{"encoder_arch": "convnext", "train_examples": 78125, "tokenizer": "word", "embed_dim": 128, "encoder_num_experts": 64, "encoder_width": 160, "text_encoder_causal": false, "text_encoder_fused_qkv": true, "text_encoder_parallel_block": true, "text_encoder_moe": "expert_choice", "text_encoder_positions": "learned", "optimizer": "muon", "lr": 0.0016, "final_lr_fraction": 0.05, "adamw_weight_decay_other_params": 0}
Rows from block 13 of the audio encoder of a small contrastive audio-text model, named by matrix and row number. Rows with one number within an expert belong to one neuron, the router's apart. Each number is 128 + 32 x the weight over its row's rms, rounded and kept within 0 to 255. All counts start at 0. Numbers have three digits each.
After each expert's rows are labels from the 100 clips, of 14976, where the router gives the expert most weight on average: "top examples" is what is common among them. Only what is clearly more common there than usual is listed. The data: single English nouns, adjectives and verbs, spoken by a formant synthesiser in many voices.
# router: router (encoder.blocks.13.mlp.router.weight, 64x160, trained with AdamW), inputs 32-63
# up: expert up (encoder.blocks.13.mlp.up, 64x80x160), inputs 32-63
# down: expert down (encoder.blocks.13.mlp.down, 64x160x80, transposed), outputs 32-63

# expert 26
router.26:100122097149127092091111144130118140146060133106154078155137095087082119114068148182139146191103
up.0:145134099111112163096104112118139109055148107123146137107108126146113135134119089169174132199127
down.0:123089114070181145084118090118134111094072141101162095116184146157099158099146144098125078097115
top examples: /ɔ/; /ɹ/; clipping; /ɛ/

# expert 61
router.61:113111125130136144184105184114132124147147142126151148125062188115184126146143102185116165114155
up.0:098180160169151113142122114164088096182123150085141128078178103145125135162084125117151113118139
down.0:116089080138137166086178139135104079120144193124086104116105168129148098111115115137142095141112
top examples: /p/; /ʌ/; /dʒ/; /m/

# expert 22
router.22:144160154116073133088114202194121112108104158089138127087136147106050133109167084120099105134165
up.0:149139093161149131081162115101136093088162128113142152122121073017149126135103137143121146158169
down.0:083103130171143146140134217107108153172130137135116142162085105154155098156146115091163059133168
top examples: white noise; pink noise; thin (high-pass)

# expert 14
router.14:111092148146068151104130101148106100147092135175130173113117129121092129148156139080102141136188
up.0:135065141133072125110147115171127090145101108129069154142124143117162136114101124066176123114078
down.0:150073147149110129123102097105091083169146146175091129171097102169130150113172145144173131104109
top examples: /d/; white noise; pink noise

# expert 52
router.52:111160116120151180135140117076111062114061103112188166124114148104083111068083158101108155152148
up.0:167166170096137115098136146108144078055112193171161127187071161116196126090106154087119080098118
down.0:171132121097121136159131095085151126109140133131130161093156106130194163081111079104136137144092
top examples: /ɪ/; /g/

# expert 11
router.11:090173158105160213094139163138148175200078081079135146116161115088143102044088122141098140179130
up.0:102091144135081148065132164104118130193144178147094128120129124078160143093095099195130093134169
down.0:140063116167153182082141104150100155128088168090146167093069195123108156116137132149116076123117
top examples: white noise; /g/; /ɪ/; /b/

# expert 53
router.53:129166096111088147099141126144110091185151168070169139107058153137069204137106114141156161133143
up.0:158155069152107125093120138099124112158137106142111109126141158150107126120128126205111152102124
down.0:165154117101126111103136089126115091138103085149163111127160081096168104120110145094180097131153
top examples: /t/; /ɝ/; /l/; /ɛ/

# expert 24
router.24:102137126063105126122068102099134065184165116129102090100114092162146129099087143135065174083138
up.0:129105139110101124166211104104122142217129112144124095137126181180156167128131126123132103144154
down.0:101132182122181093147145121124146144079079156102112161087114106145163128107148085149160195126123
top examples: /ɪ/; /g/

# expert 32
router.32:067125136105149134121092148220140134168048077135131093093130096129111125109134098173141119108107
up.0:141136111085102128149103135132128159103130116107138163102179120192092148137099153179131180102149
down.0:185128163110140120144200134108109112158123134091128090161137129076099129149123159129056154113131
top examples: /u/

# expert 19
router.19:080078105140106112098106127126125177118093072126168119087190102148120127138116135127068103135115
up.0:156162112095147133082088121168180130184164141143161067142142123100131180156106116137113164103143
down.0:200078096152114131165133182123079136187129131147138135151046123139152161113104153106146166143110
top examples: reverberation; /ɪ/; /ŋ/

# expert 1
router.1:117135183165156137074207087159098104086130063141175179165099148094075138126122125112136207144140
up.0:147110132152131143169058076089096178144159120117061176124096116119136063165162112107143127120167
down.0:081140205148153119129157117150107145107115091141051114080148163097137130060121128105067130171098
top examples: /ɔ/; /ɹ/; word: orange; word: horse

# expert 50
router.50:137115131131068143108148161127170108155117127068138143150185120171100119109094130077115100142112
up.0:145098065107133153156127070068139067169161166111071144182124148177124119091135136134131154169114
down.0:165161095124126154150127142170180058169118074174155123202107106071155182072110167138154112081143
top examples: /g/; /ʊ/; word: good; word: girl

# expert 44
router.44:125059156128172099103089189124090070130118106054132154158127172118098103129182095079126127160058
up.0:105080149128117158137100154101124133201130143080122203095190144222073098161149159151117149107109
down.0:152182148081061149135091159090137132149137200112107146140136141147126136143122145130179147203087
top examples: reverberation; /ɛ/; /eɪ/

# expert 36
router.36:129141107114136180164151172095139117117135165128071077139216142129088127182110139102174166145125
up.0:188165095087145147121168081139098082168090184120139127110157109123121107090124140119123159109118
down.0:142159108166162142114136129139091142030155149154136084141134169121071141142092121183174159104134
top examples: reverberation; /aʊ/; /h/; word: house

# expert 16
router.16:133139175079074111091068158116083137143075146103138161125101152133171103112141142155150136152105
up.0:134155089103131093177162103102095157123108132096187085190097139155050132148136146162099091080078
down.0:078157138080171147140124093135093140113123137159131121147080189118105120131160116152177153199135
top examples: /d/; pink noise

# expert 47
router.47:173128224093113154122099142116123072154067095085107111109195117200103146130150128092106148155145
up.0:161133126177087135154151149099094118084137124197146116133065159121173155120151131119148125140142
down.0:129161107090189137104152124151113147134149072133168160079127139070074151124120098172194166115037
top examples: mains hum; /ɪ/; /g/